Rows from block 12 of the audio encoder of a small contrastive audio-text model, named by matrix and row number. Rows with one number belong to one neuron. Each number is 128 + 24 x the weight over its row's rms, rounded and kept within 0 to 255. All counts start at 0. After the name is the row's rms in percent of the matrix's.
Before each neuron's rows are labels from the 100 clips, of 14848, where the neuron reaches its highest value: "strongest on" is what is common among them. Only what is clearly more common there than usual is listed. The data: chords played on synthesised instruments.
# fc1: MLP up (encoder.blocks.12.mlp.fc1.weight, 768x192), inputs 64-127
# fc2: MLP down (encoder.blocks.12.mlp.fc2.weight, 192x768, transposed), outputs 64-127

strongest on: strummed
fc1.45 010 [178 160 126 128 129 145 133 100 141  95 149 152 117  96 137 136 121 158 154 106 139 103 135  84 109 155 116 131 137 132 131 115 112 150 127 109 163 121 138 166 153  76 153 115 134 120 132 114 130 113 109 143 188 142  68 130 100 153 146 119 132 107 128 110]
fc2.45 014 [107 135 131 144 130 133  94 162 184 155 123  99 100 105 148 108 108 102 104 153 115 143 110 174 162 114 138 130 158 126 121 122 120 149  75 143 127 106 122 122 134 150 105 113  86 123 129 146 154 133 112 125 132 153 118  99 140 138 156 150 129 112 159 114]

strongest on: arpeggio; horn-like; playing: arpeggio up
fc1.66 066 [154 115 125 114 107 143  92 167 167  93 125 105 129 107 172 151 117 138 115 145 131 107  86 104 102 154 143 103  85 100 140 114  82 148  90 176 148 139 111 131 123 128 104 176 118 175 156 146 115 127 103 151 157 140 154 125 188  96 157 128 155 125 102  99]
fc2.66 075 [127 103 130  98  98 104 103  91 127 138 129 136 136 129  93  89 104 146 148 166  76 124 134  87 127 102 107 135 136 120  94 145 116 123 118 151 139 136 160 141 131 123  86 111 160 136 159 156 101 131 155 135  59 111 159 109 122 157 121 108  86 112 130 148]

strongest on: strummed; marimba-like; instrument: harpsichord-like
fc1.660 010 [157 149 154 149 130 123 147 105 140 139  94 143 134  99 154 100 125 180 177  96 133  44 133 123 117 168 147 134 105 143 116  97 128 142 126  86 152 111  87 103 151  94 113 104 152 179  79 123 113 126 117 144 172 160 100 159 111 136 159 147 103 116 143 119]
fc2.660 014 [ 70 154  98 145 136 100 124 158 159 126 161 102 144 113 149 112  99  91 104 146 133 152 121 186 148 118 144 120 114  98 109  93 102 163  95 129 115 109 101 133 164 135 148 124  74 143 127 153 159 109 117 125 154 118 138  81 145 157 123 159 118 133 110 103]

strongest on: electric piano-like
fc1.10 087 [128 100  77 114 152 168 154 131 163 125 143 152 151 173  99 139 117 132 141 100 124 141 139 157 139 148 138 110 146 131 131 136 134 155 161 149  93 141  98 105 140 128 104 150 108 132 147 117 142 164 122 107  67 117 119  96 140 108 146 144 154 130 116 132]
fc2.10 096 [111 138 124  84 159 139 141 131 138 159 104 151  90 101 156 158 100 120 141 135 140 134 161 152 116 145 188 143 125  76 110 104 106 128 124  93 116 131 102 168 134 132 111 121 126 112 131 154 106 126  83 105 173 125 115 107 116 107 129 131 133 149 155 119]

strongest on: block
fc1.16 133 [154  86  97 117 140 104 158 151 132 118 118 121 116 167 134 138 120 141 126 113 137 114  78 127 122 125 121 113 124 117 129 124 154 127 134 159  83 100 156 169 134 129 178 125 152  94 100 124 130 142 149 136  76 177 111 124 118 109 129 100 108 124 114 134]
fc2.16 153 [143 165 161 135 153 159 149 101 173 134 122 117 147 106 112 134 124 103 133 118 123 141 150 139 179 161  85 125 125 172 105 110 111 137 155 103 100 117 148 101  90 161 157 126 124 152 138 111 151 130 112 127 148 176 128  78 115 134 148 124 150 163 115 108]

strongest on: arpeggio; playing: arpeggio up; plucked string-like
fc1.254 120 [128 131 134 141 120 118 112 150 114 120 135 109 108 102 155 122  90 101 121 116 114 160 122 110 180 117 124 121 174 111 147 131 120 139 162  92  87 149 132 138  84 104  57 126 168 150 145 130 127  99 146 162 104 137 154 169 138 130 123 126 125  95 116 119]
fc2.254 123 [108 161 135 129 125 143 120 106 104  96 101 104 138  98 104 115 139 108 129 101 167 118 110 166 101 149 152  85 116 119 148 123 130 115 107 100 121 135 182 139  96 184 104 150 163 143  98 138 131 113 157 134  89 144 115 124 130 141  88  94 123 105  93 137]

strongest on: block; piano-like
fc1.530 055 [109 139 138 164 124 146 139 103 137 116 127 155 109 133 119 151 127 110 119 139 158 144 119 142 144  67 137 140 115  83 126  79  99 145 106 111 139 144 119 136  97 127 137  87 162 113 119 133 152 127 107  95 167 119  98 122 129 103 137 187 134 137 147 115]
fc2.530 055 [154 145 118 122 124 142 100 109 172 124 125 144 170 122 130 151 155 150 108 147  92 147 148 142 157 108 134 127 133 145 158 111 116 134 137 141 133  98 115 123 112 204 134  80  96 110 138 149 148 153 136 125 121 144 108 140  98 122 100 144 136 129 132 131]

strongest on: the note A#; root: G; vibraphone-like
fc1.580 160 [136 155 118 140 123 141 110 151 108 147 144 126 192 128 126 142 121 145 146 129 128 171 110 122 127 133 135 115 116 148 167  98 137 108 151 134 146 165 138 110 158 200 119 136 156 133 135 105  95 144 102  98 151 130 160  91 109 119 159 148 147 145 110 145]
fc2.580 143 [136 119  92 154 134  96  87 155 154 110 141 136 126 112 114  95 147 110 123 158 199 148 103 143 138 118 125 158 122 149 129  97 137 147 136 142  81 108 145 127 111 140  70 101 113 113 155 114 123 104 124 147 117 149 150 144 165 133 135 104 161 122 102 139]

strongest on: string section-like; reverberation; text has "reverberant"
fc1.108 103 [141 146 128 111  74 138 161 125 121 108 151 109 141  88 149 145 142 189 116  96 134 132 125 172  97 123 122 122 123 159 151 124 117 143 128 151 128 150 154 138 130 122 137  86 105 143 134 121 111  90 135 115 148 132 128 143 121 119 145  87 137 134 121  78]
fc2.108 105 [147 142 165 101 173 102 147 128  99 105 119 158 141 121 104  80 132 119 149 153 135 146 105  90 133 108  82 104 163 127 150 118 125  89 171 105 106 102 130  89  97 143 115 136 102 109 103 126 105 124 111 132 116 106 163 102 117 120 135 150 128 127 125 126]

strongest on: the note A; the note E; root: A
fc1.127 140 [118 134  83 123 104 159 128 146 148 120 128 101 156 131 129 140 139 135 113 170 103 131 133 116 160 143 169 119 116 103 142 113  75 121 141 121 134 135 141 184 123  57 108 133 151 159 152 114 136 100 123 157 108 142 132 126 156 152 105 114 101 143 132 104]
fc2.127 149 [172 115 117 119 157 100 120 168 122 106  71 128 138 164 162 160  77 159 105 133 101 144 121 125 104  67 162 100 110 150 156 135 132 108 118 134 102 119 141  91 133  86 127  94 156 128  95  93 115 183 152 105 163 134  47 119 119 120 128 160 141 178 134 126]

strongest on: saw pad
fc1.376 156 [118 125  95 138 152 141 120 124 146 138 198 122 126 146 132 138 144 158 105 105 115 129 133 117 131 141 145 106 105 116 102 148 151 122 124 147 137 136 148 128 106 125 128 128  91 145 123 111  88  95 125 108 159 109 172 144  68 136 120 140 122 143 158 146]
fc2.376 166 [113 121 142 140 138 112 113 104 103 158 133 134 102 124 167 132 120 119 100 128 150  99 131  84 127 116 140 120 158 164 160 106 121 149  96 141 166 157 127 136 174 137 134 148 169 138 150 154 113 125 144 125  90  89 160 157 157 102 107 129 128 142  85 139]

strongest on: saw pad
fc1.198 119 [165 136  70  99 110 131 129 146  90 130  93 135 151 131 125 119 108  87 111 130 104 149  82 161 158 147 164 132 107 144 117 166 103 115 119 133 179 118 119 133 110 144  98 143 117 154 118  68 157 136 168 146 135 121 103 111 135 104 162 111 133 146 113 112]
fc2.198 140 [142 147 135 107  82  93  89 139 181 116 103 104 142 157 112  97 125 116 128 141 139 100 122 138 119 148 124 125 139 131  77 136 116 161 120  92 138 111 142 131 125 145 113  88 111 134 124  95 103 132 113 107 186  83  96 143 120  93 164 145 136 146 135 122]

strongest on: string section-like; vibraphone-like
fc1.749 120 [106 167 155 131 143 163 166 118 179 153 169 110 142 108  87  92  84 106  74 129 125 141 109 109 140 155  96 117 105 129 117 113 140 140 125  92 135 115 159 153 141 133 105 116 108 114 127  78 103 151 142 146 126 138 179 114 111 181  88 102  77 141 151 128]
fc2.749 125 [164 123  88 133 118  76 115 105 148 162 141 144 116 139 124 122 152 172 132 121 114 169 133 123  95 155 139 106 144 166  83 105 124 112 131 130 129 138 147 131 137 112 125 164 112 126 146 124 150 140 131 102 157 115 113 131  75 120 130  96 141 161 119 118]

strongest on: saw pad; thin (high-pass)
fc1.626 007 [102 150 115 112 132 117 139 132 128 147 121  93 152 124 114  82 139 122 144 134 133  79 122 165 124 183 116 115 108 137  96  94 129 146 165  97 147 108 117 143 123 114 132 123 109 155  65 117 117 102 133 165 167 153 123 142 136 153 145 122 117 121 141 111]
fc2.626 009 [ 85 134 114 153 137 131 137 161 176 114 148 118 143 110 128 135 140  98 129 118 142 160 149 157  98  88 156 108 137  83  99 118  93 100 124 113 120  88  98  92 166 168 121 121 120 123 154 137 136 152 114 151  92 132 144  94 124 167 128 135 111 121 116  93]

strongest on: the note A#; the note G; root: D#; root: G
fc1.534 068 [157 152 107 116 107 116 130  96 136 101 149 111 110 131 110 110  86 136 112 175  85  87 146 145 163 139 118 102 183 150 103 107 119 145 141  89 159 118 129 100 154 154  86 146 135 124 103 136 133 134 108  58 138 169 151 152 139 135 142 108 133 132 143 154]
fc2.534 070 [ 71  90 161 124 154 147 154 148 155 161  90  99 144 156 183 103 105 153  97 125 109 122 143 119  78 142 148  97 147 143 140 113 122 158 113 141 142 121 124 141 114 137  93 110 143 166  66 140 151 120 103 142 103 106 131 106 169  93  98 149 125 157 133 112]

strongest on: saw pad
fc1.416 124 [132 118  83 115 113 156 121 102 111 143 130 101 116 153 147 162 175 172 103 112 110 118 116 152 139 175 133  89 112 163  88 137 142 167 129 115 138 164 157 126  66 111 155 115  85 151  96 101 134 114 126 116 190 159 104 121 106  84 145  90 126 120 128 134]
fc2.416 136 [117 137 133 141 121 108  77 113  93 143 162 154 147 108 127 147 148 117 101 128 115 129  93 106 171 130 145 129 135 134 185  96 140 132 115 141 125  85 130 116 140  82 201 104 142  82 131 105 145 183 153  95 127 147 107 123 156 142  99 111 138 137 136 133]

strongest on: arpeggio; playing: arpeggio up; reverberation; text has "reverberant"
fc1.634 109 [131 134 171 139  98 153 151 119 126 107 147 121 141  99 124 111 110  83 144 128 111 163 120 108 120 145 145 101 111 181 129 127 141 128 130 107 126 120 180  98 142 102 127 120 109 123 133 140  75 129 168 125  80 172 109 144 152 144 107 140 139 136 176 161]
fc2.634 113 [114 153 157 118 128 133 100 141 104 161 138 105 159 118 134 138 110 153 115 117 108  77 148  96  88 120 133 125 143 169 111 152 132 107 155 106 119 175 121  86 142 105 139 107 110 127 123  78 138 113 106 142 119 120 123 149  88 168 111 153 123 122 143 109]

strongest on: saw pad
fc1.494 103 [145 127 141 128 163  99 133 175 170 119 128 150  93 161 115 149 111 110 147 106 134 117 134 133 162 159 151 116  92 151 107 111 113 157 151 127 152  99 107  86 160 124 158 103 130 144 125 118 161 122 130 118 152 120 138 156 165 151 102 126 139 127  88  95]
fc2.494 119 [112 132 147 106 101 138 152 130 145 104 142  99 132 115 130 113  99 152 171 174  91 111 160 143 148 122 131 139 103 122 131 132 176 121  89 106 130  93 142 114 141 149 136 133 150 167 136 170 125 103  99 110 186 108 153 146 139 139  92 120 141 128 100 114]

strongest on: arpeggio; playing: arpeggio up; plucked string-like
fc1.388 146 [144 138 117 128 109  98  80 136 147 100 162 128 113 110 140 142 122  88 121 135 155 125 121 127 125 158 144 150 146 104 115 146 103 127 149 116 146 143 115  86  99 154  71  87 147 108 155 134 147 161  87 123 120 154 159 130 127 127 159 138 112 132  92  82]
fc2.388 140 [131 106 155 139  84 146 162 128 125  79  78 135 154 133 116 112 115 135 141 124 138 130 121 101 131 131 124 123 130 134 177 108 104 119 146 137 158 104 104 109 114 107  94 135 149 120 102 174 119  92 140 157 127 151  99 128 137 113  63 122 108 137 127 124]

strongest on: the note A; the note D; root: D; add9
fc1.628 143 [ 83 119 122 160  74 137 152 149 105 109 100 142  96 134  96 112 107 144 158 137 129 151 117 170 148 132  92 148 118 123 142 126  92 130 162 113 146 101 130 158 133 180 106 104 176 149 121 122 149 112 134 122 127 144 150 132 130 118 129 143 121 129 137 132]
fc2.628 141 [125  42 118 138  89 143 134 105 125 169  79 103 127 119 139 124 147 140  87 145 138 122 117 108 155 134 143 106 163 127 150  80 155 153 142 154 114 155  90 134 150 181 135 126 110 111 113 131 126  83 106 143 103 162 122 129 145 132 124 116 141  83 144  99]

strongest on: vibraphone-like
fc1.238 070 [170 112 108 128 113 126 131 121  98 135 151 131 158 134 128 167 165 128  59 137 118 136  81 139 103 117 135 128 110 134 131 137 138  99 102 130 124  84 161 162 180 145 146 102 155 122 112 144 107 120 144 126  93 155 100 143 151  89 127 108 140 112 139  71]
fc2.238 086 [105 111 102 149 169 136 126 129 111 138 140  70 121 126 120 153 139 125 145  99 112  96 141 112 160 161 131 105 140 147 129 140 165 109 111 103 164 145 127 111 127 108  92 135  79 140 147 156 126 131 143  91 134 102 176 149 132  97 162 115 133 128 127 128]

strongest on: the note A#; the note F#; root: D#; minor-major 7th
fc1.253 161 [157 173 106  91 164  90  87 111 143 144  98 146 157 145  98 120 145 133 174 106 138 149 111 145 116 118 140 122 117 120 146 132 109 115  95 131 122 110 123 128 102 121 173 115 163 124  99 154  56 124 137 149 139 116 126  95 143 190 161 127 162 134 125 108]
fc2.253 155 [145 105 127 123 131 188  86 179 168 155 129 149 120 148 108  35 134 122 173 123 108 123 157 147 135 123 127  97  91 130 146 156  98 127 151 102 120 169 165 148 120 159 174 114 137 154 116 144 100 147 121 132 118  97 155 149 122 159 123  88 103  95 126 143]

strongest on: strummed; clipping; text has "clipped"; harpsichord-like
fc1.728 127 [122 107  76 131 141 109 101 121 185 123 144  87  80 187 149 121 124 165 129 135  93 110 138 129 130 129 117 104 149 151 142 136  99 161 126 149 120 122 120 107 118 139 106 140 152 159 111 123 140 110 124 107 127 116 122 147 117 132 145  82 141 102 102 148]
fc2.728 124 [132 117  84 128 144 123 146 154 159 129  91 129 133 105 157  99 123 124  93 144 118 162 118 150  89 107  92 133 114 165  98  79 152  87 159 147 113 148 132 139 137  63 134 160  99 203 163 125 113 161 112 117 113 137 131 131 129  99 116 169 155 117  86 131]

strongest on: arpeggio; playing: arpeggio down; clipping; text has "clipped"
fc1.268 121 [164 132 121 102  98 145 174  89 132 142 144 110 131  84 126 180 165 113 138 104 149 133 131 177 117 106 128 104 113 125 157 176  98 121  65 122 131 177 125 137 104 150  88  84 111 129 109  58 132  68 178 127  80 117 143 118 133 100 149 129 131 145 150 118]
fc2.268 138 [138  95 162 125 142 113  96 137 116 147  92 125 121 125 108  82 132 155 182 126 117 137 138 134 150 111 161 158 156 136 105  70 186 116 198 132 125 132 138 123 108 127 152 153  90 140 131 124 151 112  86 128 153 154 113 162 114 138 124 117  91 125 121 113]

strongest on: marimba-like
fc1.573 008 [130 119 146 133 155 106 170  81 134 138 119 134 113 123 154 119 146 182 187 149 156 100 120 125 156 149 113 137 106 132 103 122 136 158 155 125 138 133 135 150 166 108 118 119 129 107 103 149 118 111 132 144 166 158 143 129 124 109 144 100 149 112 124 122]
fc2.573 011 [104 166 103 153 146  94 109 195 166 104 135 121 134 124 150  93  87 103  84 115 123 141 134 165 117 133 168 148 122  68 137 125  92 162 121 118  83  89 106 106 138 149 114 139 129 114 136 139 163 151 122 121  92 139 127  78 144 137 150 151  83 146 145  97]

strongest on: arpeggio; playing: arpeggio down; vibraphone-like
fc1.675 097 [163 138 141 178 151 166 107 111 179 124 134  95 131 129 129 139 174 139 157 138  93 112 109 122 214 118 116 147 160 155 110 105 151 159 147 120 136 140 140 115 132 100 118 138 125 116 150 124 149 128 124  98 117 169 112 146 142 147 148 132  99 112 111  90]
fc2.675 109 [113 136 135 124 153 115 169 111 168 131  95 109 161 110 138 119 139 166 107 149 137 128  86 121 129 149 112 108 103  60 124 100 137 104 112 140 114 149 127 117 134 148 153 152 125 166 107 116 144 120 167 162 183 150 129 150  98 140 139 175 136 132 105 106]

strongest on: electric piano-like
fc1.121 105 [102 145 120 154  68 129 121 106 128 128 123  79 158 102 112 122 121 138 143 122 184 130 148 119 151  99 103 130 115 164 112 109 125 122 208 118 151 139 185 152 155 124 128  64 116 126  89 141 128 128 130 130 119 140 123 152 127 159 117 114 127 126 158 153]
fc2.121 114 [ 95 147 146 111  97 153 147 130 125 121 132 154 163 151 158 158 140 132 130 131 104  52 114 160 156 104 117 135 142 103 128 145 108 131 125 123 123 140 153 106 167 114 102 139 156 142 140 189 116 139 139 121 134  81 153  89 153 169 108 125 125 134 116 147]

strongest on: strummed; organ-like
fc1.714 125 [123 146 132  64 146 135 172 113 135 136 136 107  81 146 130 110 123  89 138 112 104 126 108 138 122 144 130 156 142 135 138 103 124 132  97 129 149 155 148 126 156 132 116 119 158 110 105 166 120 146 121 144 126 120 145 108 151 140 106 121 115 123 122 112]
fc2.714 137 [131 131 141 119 110  91  99 117 135 143 112 132  84 157 110  87 103 131 107  77 156 140 112 162 158 144 163 132 127 113 134  79 163  90 182 100 122 144 100 114 150 118 129 169 122 102 124 185  94 120 135 132 111 125 108 136 136  96 125 128 108 117 128 120]

strongest on: strummed
fc1.341 007 [155 164 130 134 154 112 109  86 129 108 108 149  94  96 168  81 133 146 183 114 139 100 125  81 131 164 126 142  99 121 129 109 126 160 114  97 160 149 119 190 140 106 147 127 127 120 119 154 112 119  94 109 162 154 109 135 120 146 148 103 135  96 135  98]
fc2.341 010 [119 135 149 141 147 129  70 156 163 161 123 105 125 104 128 115 118 131  88 147 143 155 130 181 134 124 157 146 163  91 133 134 110 135 101 126 109 105 115 127 137 147 101 120  90 102 137 118 157 127  90 133 126 150 121 107 140 134 168 154  81 142 171 104]

strongest on: the note A#; marimba-like; vibraphone-like
fc1.586 062 [110 149 111 152 133 164 121 107 124 127 161 138 132 121 110 118 131 140 147 131  92 152 133 153 139 118 121 134 125 149 130 127  72  99 163  92 124 169 131 167 135 112 141  88 149 161  65 135 141 117 194 122 102 121 103 115 117 138  94 102 160 116  88 122]
fc2.586 054 [111  94 151 172 110 124 130 114 133 106 103 114 152 141 162 119 125 117 113 131 110 106 113 115 130 164 190 119 112 110 115 189 155 115 137 152 130  90 120  65 139  98 157 150 144 107 100 112  88 156 140 146 124 123 161  76  64 128 105 141 107 125  73 122]

strongest on: saw pad; muffled (low-pass)
fc1.707 112 [140 122 177 147 129  91 107 119 136 114 128 170 132 123  96 122 110  80 147 135 137 180  90 101 161 164 110 113 143  86 136 132 124  83 132 163 148 119 149 107 146 148 128 153 145 143 102 122 135 130 123 141 127 133 125  95 161 163 137 140 163 113 107 141]
fc2.707 103 [112  91 112 129 150 114  72 135 117 164 109 139 169  98  95 110 167 132  81 117 109 109 144 106 142 160 129 117 121 103 136 125 135 171 127 139 117 135 114 127 143  89 155 128 100 136 121 108 121 118 164 147 100 116 103 109 170 136 138 149  93 141 143 134]

strongest on: reverberation; text has "reverberant"; text has "room"; electric piano-like
fc1.228 155 [102 109 129 114 142 172 154 157 131 156 149 135 126 142 137 159 126 124 165 114 133 104 142 174 106 126 125 161 131  93 154 129 158 111 110 114 121  96 165 139 166 121 128  75 110 116 171 126  80 153 143 101 160 126 100 133  90 156  93 136  78 134 145  75]
fc2.228 157 [119 158 140 147 110 157 120 121 116 152 128 161  84 106 108 125 162 164 155 143 109 121 156 135 133 130 101 146 121 127 115 120 153 122 134 122 118 132  74  94 118 133 135 141 113 109  90 158  85 103 136  72 114 108 133 117 118 116 168 106 138 144 147  93]

strongest on: the note A; the note F#; organ-like
fc1.182 120 [ 90 156 144 126 123 123 157 129  93 102 130 118 147 175 132  98 114 144  99 134  93 121 107 167 133 143 116 112  90 108 125 106 133 142 145 116 161 139 137 148  87 136 154  93 160 157 157  97 138 123 142 114 122 159 125  99  99 128  81 149 164 113 163 162]
fc2.182 128 [111 125  99 153 101  88 114 142  98 150 109 128 121 129 148  98 115  88 124 178 174 134 126  89 154 113 144 107 120 133 120 118 111 139 168 133 130 156 130 139 165 163 106 106 124 127 150 140 132 121 112 104 160 179 121 125 149 173  96 140 129 107 102 144]

strongest on: arpeggio; harpsichord-like; playing: arpeggio up
fc1.32 121 [146  85 150 125 122 106 181 162 151 109 120 125 152 129 153 132 139 112  81 167 109 119 130 118 108 111 108 136 104 187 123 117 141 113 125 181 133 115 134 135 158 166 138 115 176  77 107  98 124 102 135 108 131 152 104 148 131 138 147 110 154 113  99 156]
fc2.32 124 [126 105 120 132 154 104 100 160 125 128 112 111 152 120 162 145 136  98 121 162 142  91 159 102 140 164  85 119 142 112 115  81 128  86 105 141 125 122 140 156 176  75 152 129 197  98 135 122  96 144 158  82 148  92 136 129 151 105  70 126 113 143 108 111]

strongest on: the note A#; the note G; the note D#; the note F
fc1.747 071 [115 131 105  75 126 116 152  99 119  89 117 133 109  63 174 107 147  81 140  95 121 135 142 136 121 148 127 156 105 160  93 125 136 131 112 126  86 167 164 152 168 112  74 122 171 129 126 111 136 143 145  85 100 152  80 110  91 114 135 149 109 145  86 113]
fc2.747 080 [137 142 155 136 100 161 137 108 132 141 111  97 136 145 141 120  92 140 145 149  98 122 103 132 122 107 152  84 114 166 145 168  98 154 125 142 166  92 113 132 152 165  84 129 197 162  83 145 123 133  95 118 102  96 142 115 196 168 106 140 140 171 184 132]

strongest on: saw pad; text has "noise"
fc1.236 148 [151 133 127 130  87 109 148 108 111 115 121 102 134  77 132 135  90 129  96 145 160 128 103 162 145 110 123  87  83 150 133 127 129 147 139 147  98 170 159 110  89 130 136 102 136 134 135 117 117 149 179 178 142 141 130 108 103  79 140 134 133 114 111  89]
fc2.236 157 [106 157 184 153 145  59 125 136 110  84 124 141 168 138 124 110  96 111 163 128 138 155 125 104 122 156 104 124 159 158 139 102 100  92 175 123 124 117 179 116 118 170  74 111 150  96  82 137 151 110 131 125  91 114 130 132 149 136 167 170 139 117 133 151]

strongest on: reverberation; text has "reverberant"; plucked string-like
fc1.570 021 [138 159 133 105 161 142 110 109 145 114 119 104 153 127 157  73 117 146 181 126 109  93 141 131 149 185 157 145 129 143 131 155 129  92 134 107 123  67  87 129 148  99  69 132  96 144  96 139 143 131 160 164  90 130 107 144 124 140 154 121 122  96 164 114]
fc2.570 020 [ 88 138 130 128  93 108  96 145 155 120 127 115 124 143 142 131 120 126 114 152 121 111 150 137 159  59 142 119 129 117 115 141 114 112 143 140 121 133 107 110 119 173 101  84  91 108 129 151 135 154 103 110 156 140 146 124  91 141 129 154 139 151  87 135]

strongest on: vibraphone-like; reverberation; text has "reverberant"
fc1.488 147 [158 142  76 120 126 115 149 101 132 138 108  98 133 112 110 134 102  76  84  85 151 136 133 160 136 140 143 113 141 112 161 136 152 103 157 135 177  84 127  97 165 117 132 157  93 110 129 102 137 148  92 130  94 126 165 142 134 101 132 115 159 127 122 158]
fc2.488 159 [ 71 138 124 116 120 166 104 107 129  85 111 131 152 117 117  75 113 130 103  98  97 122 118  97 123 103 115 125 164 126 125  97 112 148 113 106 134 164 144 137 127 127 154  95 115 152 130  81 139 120 103 152 141 137 112 119 134 121 144  89 120 177 125 169]

strongest on: strummed; marimba-like
fc1.443 006 [115 100 116 136 109 152 149 163 110 144 143 131 130 140  95 156 127 130  79 127 133 164 109 141 121  90 128  87 165 123 142 124 134  92  97 162 136 116 145 103 120 127 104 154 125  97 175 110 141 145 133 134  98  86 109 126 132 116 132 142 155 124 114 168]
fc2.443 007 [118 119 115 142 148 114 102 162 171 126 119 143 140 100 135 122 124 121 104 133 142 152 132 166  83 101 153 128 122  70 113 105 114 113 109 124  92  86 112 105 161 166 108 123 110  98 146 117 135 132  99 134  91 143 125  91 140 142 144 145  86 135 142  97]

strongest on: electric piano-like
fc1.156 044 [123 163 187 179 140 102 115 133 136 126 111  75 119 107 134 162 137 125 143 122 165 105 122 125 130 119 147  78 115 116 120 119 167  91 165 116 122 132 156 143 150 118 162 165 132  97  89 132 141 162 121 158 112 124 132 134 156 163 193 149  63 128 152 148]
fc2.156 044 [ 98 136 152 113 143 103 134 170 151 150  97 151 151 130 162 112 160 113 147  93 139  78 131 134  76 135 134 126 116 110 139 154 138 144  78 135 151 110  90 146 172 143  87 159 125  83 114 153 113 115 118 116 106 114 126  94 109 132 146 140  77 124 105 115]

strongest on: the note A; the note C#; minor-major 7th; vibraphone-like
fc1.485 115 [167 119  88  99 123 158 142 143 152 109 125 117 145 163 128 115 143 128 169  63  80 154 138 121 159 150 110 105 133 109 119 110  98 167 121 102 129 120 137 114  97 127 155  95 158 160 117 102 104 147 126 137 101 166 155  99 107 128 160 172 150 119 110 120]
fc2.485 101 [123 186 148 117 131 117 114 124 128 141 122 175 121 147 154 142 129  87  69 120  98 141 151 159 114 167 133 112 121 157 155 153 170 141 145  86 129 125 102  99 139 120 148 107  84 135 126 155 147 144 155 100  90 133 195 141 154 124 163 144 117 108 121 119]

strongest on: the note A#; root: D#; root: A#; instrument: vibraphone-like
fc1.120 159 [121 157 100 110 113 101  87 150 121  82 106  84 110 117 124 129 160 161 113 120  76 125 139 122  92  93 132 154 130 139 151 127 119 123 102 134 150 145 143 141 153 111 129 161 157 156 153 132 160 165 131 156 125 129  98  59 142 162  93 149 105 124 115 100]
fc2.120 169 [102 133 109 148 107 177 130 135 153 134 104 148 173 138 140 133  88 101 165 143 115 125  92 141 153 142 183 154 113 162 104 143 117 147 154 158 120  98 101 136 176 139 102 120 123 151 115 100 109 123 146 158 139 113 164 106 173 160  92 153  53 159 165 144]

strongest on: string section-like
fc1.645 099 [ 88 151 143  98 104 130 131 123 143 153 155 161 134 172 124 121 168 134 133 109 102 147 131 115 160 141 145 133 153 108 128 162 145 167 137 127 103 115 194 161 117 162 117 147 144  87 124 111 124 146 136  97 119 143 126  96 109 149 100 111 108 159 160 134]
fc2.645 118 [ 66 119 152  99 136 115 158 148 130 115 152 124 146 136 118 155 145 100 136 112 148 118 131 127  86  80 122  92 123 145 103  89  75 109 143 100 145 125 144 137 142 135 145 142 105  90 145 140 103 147 128 123 188 120 115 135 130 169 113 130 114 137  77  95]

strongest on: strummed; pink noise; text has "piano"
fc1.62 007 [141 183 129 118 110 138 129 126 122 120 106 110  84 124 148 107 147 126 153 143 146  77 117  94 132 137  96 142 110 128 112 121 123 165 128 104 152 117  70 163 146 136 159 111 142 134  91 160 132 134 124  91 174 172 124 120 108 118 139  88 109 109 137  99]
fc2.62 008 [112 125 110 151 167 118 107 135 187 143 134 130 152  78 126 124 148 107 106 139 133 179 127 164 109 117 154 154 143  99 125 118 125 104  95 135 124  89 134 113 167 144  98 110 100 101 148 119 138 131 111 124 100 149 115 122 150 157 165 135  71 151 158 110]

strongest on: the note A#; the note F#; vibraphone-like; root: F#
fc1.617 172 [146 124 146 129 136 150 109 143 160 113  97 118 158 121 139  78 156 122 120 130 197 130 107 119 110 148  96 133  70 106 141 135 125 128 118  83 138  79 101 110 121 127  96 106 119 166 116  98 130 111  79 141 105 122 164 108 100 125 135  95 173  82 147 139]
fc2.617 149 [130  99 128 143 110 144 128  78 162  90 124 135 172 146 148  51  95  76 146 134 144 136 181 143 148 137 144 134 102 147  97 115 137 158 140 101  98  85 106 135 130 133 104 108 134  89 110 103 107 135 121 125 125 111 139 115 133 137 132 112 168 154 131  93]

strongest on: electric piano-like
fc1.275 157 [124 122 125  97 113  92 109 126 114 112 174 123 115 138  99 159 101 129 134  97 109 112  77 138 125 174 135 165 137 132 152 163 124 129 108 119 144 119  88 110 113  95 117 188  69 116 120 110 133 147 115 112 130  89 132 111 147 136 175 157 136 129 132 114]
fc2.275 171 [148 166 109 125  66 106 162 125 109  96 120 116 140 113 126 111 116 143 120 176 149 126 128 164  73 134 144 121 137 124 134 106  86 141 136 124  81 160  38 144 101 139 150 141 148 107 164 100 105 111 145 138 123  83 129 159 133  91 164 141 111 149 100 115]